python train.py --dataset="pictures of board games with random positions, seen at a slant" --drop_path=0.2 --beta2=0.99 --sam_rho=0.1 --epochs=0.9 --lr_schedule="cosine_restarts" --warmup_steps=50
Rows from block 7 of a small image classifier, named by matrix and row number. Rows with one number belong to one channel. Each number is 500 + 25 x the weight over its row's rms, rounded and kept within 0 to 999. All counts start at 0. Numbers have three digits each. After the name is the row's rms in percent of the matrix's.
After each channel's rows are labels from the 100 images, of 14976, where the channel reaches its highest value: "strongest on" is what is common among them; "peak on" is the class under the peak. Only what is clearly more common there than usual is listed. The data: pictures of board games with random positions, seen at a slant.
# convs0: first 3x3 conv (model.blocks.7.convs.0.weight, 96x96x3x3, each kernel summed), inputs 0-95
# convs1: second 3x3 conv (model.blocks.7.convs.1.weight, 96x96x3x3, transposed, each kernel summed), outputs 0-95

convs0.76 102:524483544524479493448488552493482493460502508522498492498479495504521495496478514508535571475523474497513443510463493498455497542534542521533504487493505479494495502512489478502491490509503502487473522488511512538505490462455461458481511454493524482477509497491487536519508452443526501474
convs1.76 090:528514467489496499540514492494524504509540462461477552503478494490479546472508456482485469511500520517485485529495538480479466489463508496503476490552488551487458480481486510485511501483503504519480500519493507494508478494525555534457505491502527526527594486489513472514482522479493491526
strongest on: nearly empty; digit grid
peak on: board

convs0.95 076:533456533467481467493484511473469490491552519488501528497488556568455514518514511490487468502488558460564482500524523500490501498506509498510479497480539503492502469508503546508526519518483493522508516512470505454534472503482514491504476500509524516531475493455492501483500518477498544457
convs1.95 090:461494452473500538475519453555507538471522478505491522443516483509531526490481512505472500512472494499493491460491476499502490451512473493490498503497465495527494550514492493569498475473512487458466509483473502509480537516505480470498523509474479516540441478518508539494537491503491517495
strongest on: stones on a line grid
peak on: table

convs0.44 082:488530507492596491482502496511448535506478498530484495534523445483494492477478505480484500501522472465516486468523538477491482477512536485477483512493538531515508508463524494494534494520474496476446511477507485518525504512500539507504496489484548544447482466514507528534502501490484473516
convs1.44 091:505509504487501512520496468450528524487506510508503465471501529482519542503473465475492477476515457519475517579478480498483512513467460546496494470435568493523517497479507470491489507482524506468487510507469545509511512516516450521516470514533498513479498516486523523517506480466502468506
strongest on: nearly full; discs in an upright rack
peak on: piece of the second side

convs0.15 108:551498514503535486464453509482505508480505535522498530488486493481442508484506464513511511487558482491447480480499486519449493534524530482533456503488491507456527491463501535479513536495477501527495492465491503510493507501542448477497466471487514497494537519513520524476456485469539507493
convs1.15 106:499528496504486506500464533470513528474473458473508509525526517549505540511551558477491494494461524531523522507501548466504504458544476501486478541472502481513535486492484499511525496498545500521474502521489481532552480495495516530493523526475477489489476501482507504547508521472494502439
strongest on: nearly full; stones on a line grid
peak on: table

convs0.27 106:549526534497523518528477512517572544479534508480488480477526531485480515501526508487498462508472521523505496492455484520511482476478498493539526536486522518492472500474468518530478510490488525492497537505494502498462487476515500452491545459504468481454492522493542482485462537473502461522
convs1.27 115:515452498508480485438537545477473454531472502496546508499468514509518530501514493505492556500482515487548503492493469510486448479508528494497503478496471521505488441525508512492485464480520473500444477494467483480493503511436500546493477515490506487527494485513535485469510496510461496518
strongest on: first side has more; nearly full
peak on: board

convs0.45 084:441516504511509505492484492499517463483528502537488537497536497493508482499504490483481485472462449523513503480468516481551499493483463508483499451479533449506497547487526443467518520497502526474525506518481487504477497513527482556498524507526471484492541516531552532464510515489510523534
convs1.45 091:526501517511558504470492475479505508528488524524550474491477509504454505500469528527475489573503439504491517481466531495484516487512500514519510465490471491463487490526515502509509480550479516519483492547468497491499530444502478526486504510532502523495521479499537475486495446533532529493
strongest on: second side has more; discs in an upright rack
peak on: piece of the second side

convs0.65 089:502504524527489463499526539483485481504501487550484486508539524515518486492496506483468480440487463507466477493491469483466514528524533547536487481487489519498455510481476523523517476497508483449502522492499485450480481446496508486495490454506481557550551517479476497524532499500493511517
convs1.65 105:511533484473515513493476482536495490461554488510503505535470508503478497516503503495473509492486513486484459495506471543500501498484513487473501542470481543497518519489484459509526479488488505524500503510487518513529422503532470502510475557548492532524498473480530539518495449454499446531
strongest on: nearly empty
peak on: table

convs0.35 102:453526474520517509509503452493470507523510533467555513516509504472478494490501511514497489515527511495470530529569494491518532514510473488453529493496518450471497472445472513487479474490508502490518532474508463507487522553518484517477500449492527515477475519483508523487484509490490464443
convs1.35 121:508511522510514513525492527508514486498508487518576541496497458529538492491489516481488485517518502526479482507533478548502498524512527500519529499504525508536524568563515513510550508509470529477481503472494515499502503505492443492489545537497488525471499539525486551476474506497546507499
strongest on: draughts; nearly empty
peak on: board

convs0.22 106:481511535505494552530499507503535498523490483473502511420541490474525483491500506428513593496486463514490482459532523481525509460509499511513523484531500505492495504486487497502518516517480535474496486526516501512475519503504476468490475495537448506500492512509452489479507491530503533507
convs1.22 130:505493500462484462558468481511452492557466478484504483491469498507490470485489501582500488517472507431495515481487507497486502526479506458542496518458446480497515531487469474491520525500519498507512513461516474461500498488526488470507504491485492475492509508471507485492464498557496509490
strongest on: nearly full; stones on a line grid
peak on: piece of the first side

convs0.48 095:538510492512493502504536517527498481488505498503486531460505503505536471489553512573505506469524483512447490524485489499508476516491527525523491500526538473475455528471487483495506457497478523510502496512522482508484467515500470454472518500514455486499544541501511503557526469479489522440
convs1.48 088:517525500494539483496498510467538486483471494478535530473504498501472496493555501501524511543475482447514468514498505474515488470510493480491502509462445541501481472497516541493497481475533476461479489472475515481529510484482502527497497490498500517515540419540517495466452536521535505509
strongest on: nearly full; draughts
peak on: table

convs0.64 138:488492523517518505459472473491489513517540487493523518457501462480542507510469511491487457507525472501543503440510483514470497478520525495470486482516498488567513467480506501521505486485468513527473467475477506502489506497532523449488522470482501527516485523541499505525466455490488440453
convs1.64 102:493491474504478519449438483463464515463484511512496492468453522465474500510511547482509443540513492485481490511503497498522473526486502458472487529482465538516489499517475520509496464456503473521501481492484499462506467495520470514494475525499517460472448473492506531485541510461502524493
strongest on: nearly empty; noughts and crosses
peak on: table

convs0.90 094:527518500476522457536500472475481513528527453526461491510481507453492456469519468449481510485549538521510492497499527529519505567489507493511472535500532510477511538500486476491493511468507483473469482483498482485510501521500456481473495506517511485477483489502527472452538545489457509520
convs1.90 084:452487505478526509508514532479530512506493470487511505513509521553540473458453498527534512504513463476514488453507434457474516484495473513516486542479528513488488502548533520485496538517493551529466499506472511478511455485491512511537511496489506485485490496535543481502470505455516503489
strongest on: discs in an upright rack
peak on: board

convs0.36 114:502491480492483469527510472487491465523555522568492538524481468506508466480502510456509478471443490476488511491535496518501509482478508493464577482463547522505492464516532476488508485506515458521511470532486484486492509508513508531496511502507490474483459542477504463486500480525502534510
convs1.36 153:482482517508474480446506480506514503481471485548491512512526491513469532493510507453492491509484506547465482513507531492511514515513468504455484508524551514480506447497517515519477459509474484503463515448516502521486530484470515498502483468588494550527500545523510488494482484515532513509
strongest on: discs in an upright rack; discs on a green board
peak on: piece of the second side

convs0.3 106:492490462495510440497536490492504530507480532527525540458507525455517492475450485504498509481514520519487503529532485490459502521522526470558522457519520501499492526503476486507473489539520507478515499504479512504519502500483523443513514548507508511502530478445493465508509446486478548520
convs1.3 101:507526547520454548449499502482470543515473471481479488524492489530520493491543525470510532536504494463531515497498495525566492500460507511510458505514502538456481458487542515496510525455534480505499507512513477483520513528497500500492494505495538483474504464544542509505484524511508474511
strongest on: noughts and crosses
peak on: board

convs0.21 084:461497468501529491461506538527538468471519493465496523491511486571478514493511478499508481515516542480524533520516433500486501480515532493496526465508508471519500510520492463537539483529444472534514492516522490492494483442481495480487492539476480467506486529535497497531484490496486472522
convs1.21 090:516489518495485513505522478500478467516500538503511514523500479474499506550491515468503537511464481519432515483471474467473491517484500485520501460538495533495492511497535513448477530460514490432487524536507535498498541543499472495504483483458532537499504484494498551489544510482481532505
strongest on: stones on a line grid
peak on: board

convs0.91 106:492497530491492511484484512531537521496487508442495490432507475503477500518459535556474546491479481488520516483491522512501516526525475502561499493523479512482481519496491547493449538510497516507519510488473547489528509497492473497512467509517456514514453466497471490488494461558496503519
convs1.91 107:492551442521525530537496512499466489538527498494479495434522499491531517464487515534485515517504517461491548477491544529511536469500496484518475502461487478498503486517490471528528483563508521516490491486481490497451502519522512503488506497444531500476500484476499467486528480547486486498
strongest on: first side has more
peak on: board

convs0.54 132:497504520542497499510522424509511501497518518464518529496519537532507496521466500485510463506504480495526527501499504548521478462489486473432452511522486493525526571523516484489517531524494488533470515519503486534524522496508540487503531536485451518497480486489470522522486510523462507493
convs1.54 116:495491512489482522480516454547514493481515483503516504484475475500475538470556508473494488536500533511478503555482473519533477538506528508483550493469484500481487499514528538498538436502475475507494511495498493493467526479526495545522509514475531514484550484536441518519544512502484494509
strongest on: nearly empty; noughts and crosses
peak on: board

convs0.60 088:520523520485533469495483482510535501485478482524495496506498511497502521461567495500489515486493540476496495515497459480479472463464523541480522543491528473478481514520539435453506483504541462490494499502504528489487480521520519534499479511512465570468472546507518505484519492501470469510
convs1.60 079:472468466498483532524533483491459530515493560521463515494512516507518449493459500520455505472507506501518528474532511506474508532494501476478479472521516469512496480486482497525468524547476535444494512499513485442461519481462456480470508499511491506475544511493534499487490505535511529506
strongest on: draughts; nearly full
peak on: board

convs0.42 075:503533516483510484500524428536486486524444515512504497494468559501544493546483520507460473468526522518535566497522529499496486523516499509478484517490481473467516462487501487499530525548521504503477511440478504517493485483476498493520465510505493505510516481512559494498490490496512540512
convs1.42 083:511466481520541520500469497492545496457506498502486481461503464515482473523513516518479481537534455473462502513486472510490491496490469527541526491497523502532532519519527523504524519507505484476501491560519483501472489514530485520478490598500497545472489527483471510538523527478497489489
strongest on: stones on a line grid
peak on: board

convs0.41 095:511469518512522491468544530477485483479535453476496487473493493539478472505492492532483553490532556506510476495462517495504507528507492490485504480500489482515475437494457517485487503524507497498532512516513533499486490493508466510528549514483519462570475449504526495536496447502521489518
convs1.41 086:528528471515529519538547527493550466556494505507478478491501472449511467485491484486525503488493527489489502485461513516503464546515483495482470535502484482462515559506459527524514494500511495497508518547502493503500536514435537473481499532497506483475487477548482497512523523507493465515
strongest on: stones on a line grid
peak on: board

convs0.85 087:528517505481525475497520468487515549488480524479542470518497482495514506504464485526549498498520514495485473523490498497487454478473519519498520561490492474513436564552486510507508514531516503459497526508483520503523500474528518492461460504504471442507483497524473516514527503467510503547
convs1.85 092:510481498476464523499497528495474481484543437498497550453494532512519486484524500452458478485526492473534535491484485499493511492480522510486494509498534530471500444457535483489504455459516494513471498518510460527475462530472495503515532481488530545518510474503482487532475522479487473485
strongest on: nearly full
peak on: table

convs0.50 095:470499513515458500483550530498470451530486481498474491493513479447473478490510505475516529455523533509550497501476476488479483576537478502511493522517505491482459487505504570495477454501520500531485473469490486487539529491475480477461495488513478514486494472486493524514515485514460503496
convs1.50 096:488493467492531497557531494489452457500492519471497490491460480505506462496464465505575491503532500483506486495512499532491483524455476487477477501546496533479491512472508457523494516515484506518481477532509518464481487529524498454529504474472536465488500516495534474483518541460489466483
strongest on: digit grid
peak on: board

convs0.32 089:493488465501480482484485529506484524564455491533502478495529535527494535516492491529497506568482511515492519492454461514498492465533539497503549497494498515501500500499517510498498518527538521525478499464510521520528477490515505432488450495494481455504526501527529505487489529450533471483
convs1.32 083:487485472519502502494485477474517461482475514496472499488516512481473507444532538516465484537457518483505482546502456479507456520568493444488517515508506519516506499447495509481525488450490469515499492534525473485499501500519502545524539474486516538508521494475529504485493487471463462490
strongest on: nearly full; stones on a line grid
peak on: table

convs0.7 126:504474491516515514502550569498456436511515488495484479459483489552486463514526480517470496502516479513536496514465499468507490551526489504504479481518519501518515477514494492524508515549499504507437481531489487497495504479454480450480513456501521473510481483515492523553502481491528477490
convs1.7 109:510478496485488503468546492503490487519474511516509498505479471466484456490470509496556493521574494510456487493527533512492498514502465479476534495515479517502555540462486458459542504458479475483487504521507518484500497479513485478547458496455532485483464503514528485517492526510496526467
strongest on: stones on a line grid
peak on: board

convs0.74 089:515498489544522468546477492503467509517481508461502549481479506490516513544527508484499503543489481503513435492593512493474472477517461489478489518502510541495496481472533527465502494542526480471482511496466501511527499540527499475505520520520497521489479496487504493499480555467487479508
convs1.74 087:519487499492461542489475498464520499516499509505493496500503525525508462464499504491466536454516484512461508534517486495504551579472528455525525432513510487542496505526470479490479503500508490512506494499555502461500503498483498540489529539476555520496472500505501469471493505517477489475
strongest on: draughts
peak on: board

convs0.89 088:530487488500532476505507505531532474461555483472487512502524512489488528489506490477531558504468476510515490489480459450506505541518514482514536518541511513450482527463512469506480545531498489492494535504481532536469510521494499482481506474468503514529484454509511551517461516484534500537
convs1.89 083:490491494516472499490535502429508488550516522541500455518488529530492490488477484522492515521498547520490491517516514507507499505447499496478525479512509523508554476505485492478545505460514505499501453501480480486558492508468508452530490508498514499498465524501551460445539486498475505466
strongest on: noughts and crosses
peak on: table

convs0.84 117:524482489493532480420500554464500508479460493500476484493519529494456499481507483565495487501492499462463455483503523477493493505563456483572492477516500491504474507488462489521487499508505504474514505485496521511503493452482471494475521501501496462469509514493487500473533529461480501499
convs1.84 148:490501504542485473461488576483493545497533500469489517505515473501486530504499534524500557489486527501512508478491510545517456469542528529472494513491482492468494474495503477454554517445509530450475490486509494517502500537484499522516491504486458482487494492476505490507442499513498498533
strongest on: stones on a line grid
peak on: board

convs0.52 097:498497499487506473484439491503519469480490508512465500546480524532468515481488478462511512522498452506528491505530535533533493537520505498484485519523553488480458479499537488505501522444470506457509473491519468533514539458476489526520487479510468458510501503502571524518490508493520493488
convs1.52 089:488491461515462505497516501473494466519509551530505493479491457514549460504470497503534506474491473505502513484470532452496502524478493492485540489529558497495564513495505474519471512563470491499517475499465519486474523541496518493496481445526501491488462500471487483447508482525507504499
strongest on: second side has more
peak on: board

convs0.80 093:483531441539520506505520485491499460467527488524525484493511488500496486493476497480468503499536514520530507525501526481518496473486520493462464497507486507544515485484516515539522518499516498523487467521540501535493512533518496466545554536508522543536495446468499512461561468531521520491
convs1.80 090:510508541434479517460502450509494499461511492496495452511486521499512496538531498537507490492484473474488464499507453535508482505470454532537498505512498522470464521536516513488508499509494515455485535511447470494468497479453481517484486503490515494505493494553527485549493489479471460491
strongest on: draughts
peak on: table

convs0.58 099:449519497515493503495478527489518495445492482521501481495502487458499515501504531524475468506518469499494501502472527499492473468477506482523501454498532535467433483460491491527520539473502526507519522518521473517521510511453536499469537497522490549562493464512522561503518493514529498513
convs1.58 095:559513492492521547458492470513479478535558514541527485503535536447479492498443475486490478485483465496515492490488531509531483526500523531464510560501462507483519511512487507484520450525524477499468534515453535486482491460505497495502471494478522503489491477490502521491516502489502471516
strongest on: nearly empty; discs on a green board
peak on: table

convs0.0 109:498471490466512513511490532487489508509492485496488475480457484478476533508530514487526515499494531506469498539505436517438501503532514530526504557485535489474500451530497499535482481493450494485484545493490490466493536492464531489464513496541538477520471538478493512490512510441502492507
convs1.0 098:479520497433507526487503486490479473496519510509500504504549497476493473518493499541533478477534498478516522485498458537501485492488524501468535500501471516537506515496478513475515476515460456503504485429543472507473525512483438479530516485509435477514445487482488520491510484511471487490
strongest on: nearly full; discs in an upright rack
peak on: table

convs0.81 074:483507475538478489506520496535498515502464498513483449504500493525472522493529486506495516496493494498520536511453518474532505516499545562487503525510515530558510530515477470443506501488498473480486505462506512474525511499468485506530535555493431489502480474510494462476563500506477510493
convs1.81 079:486478530493504529520491525515482466467494526531488522488507562457503464511512493505496480528530530415529519460470441523470496506459482499519543503516494491469492458523502506529501511509533480489539478525491487506467471478482466495508476516513534519527496494486508518535495513531503478522
strongest on: nearly full; digit grid
peak on: table

convs0.38 101:476511510494486502512471530473518493491505491517490533465497507497502484503508478503520554526477559492473494488529488516512508427490487466579466497465540485510470506497472516490448509532508522471505488497473544512467478513500502452465472536497504480511504484504485475496534487460455500486
convs1.38 109:480520437515464533523539505517530521498482498487489452519510503488491506495506486545512549452454514464505507482491464541498501504479520486498547465504493509526514472512518507470509518482468492523499494501484467484473525502460472511493471504498455506542478475502507494463463464556472516534
strongest on: draughts; first side has more
peak on: piece of the first side

convs0.29 093:457513513487504514500524479526520480513542506492480545469507491457493481486478511481498490488518510525501524518489512492504450507497539501523489480475471530539523469517530484503510478538545468524544516452453511446512484540481502496494521483551518513504460507542531533506476518483478471459
convs1.29 090:508486496513496467500526480479492497467495483528507496499514508525503496521515475504518520507476496490497463465491484492467492478455476550503521507464484492472424526506489549478521511518509549491445489511514462478475482495527538490501485503467503525526468508540440481491510442490545526534
strongest on: nearly full; discs in an upright rack
peak on: table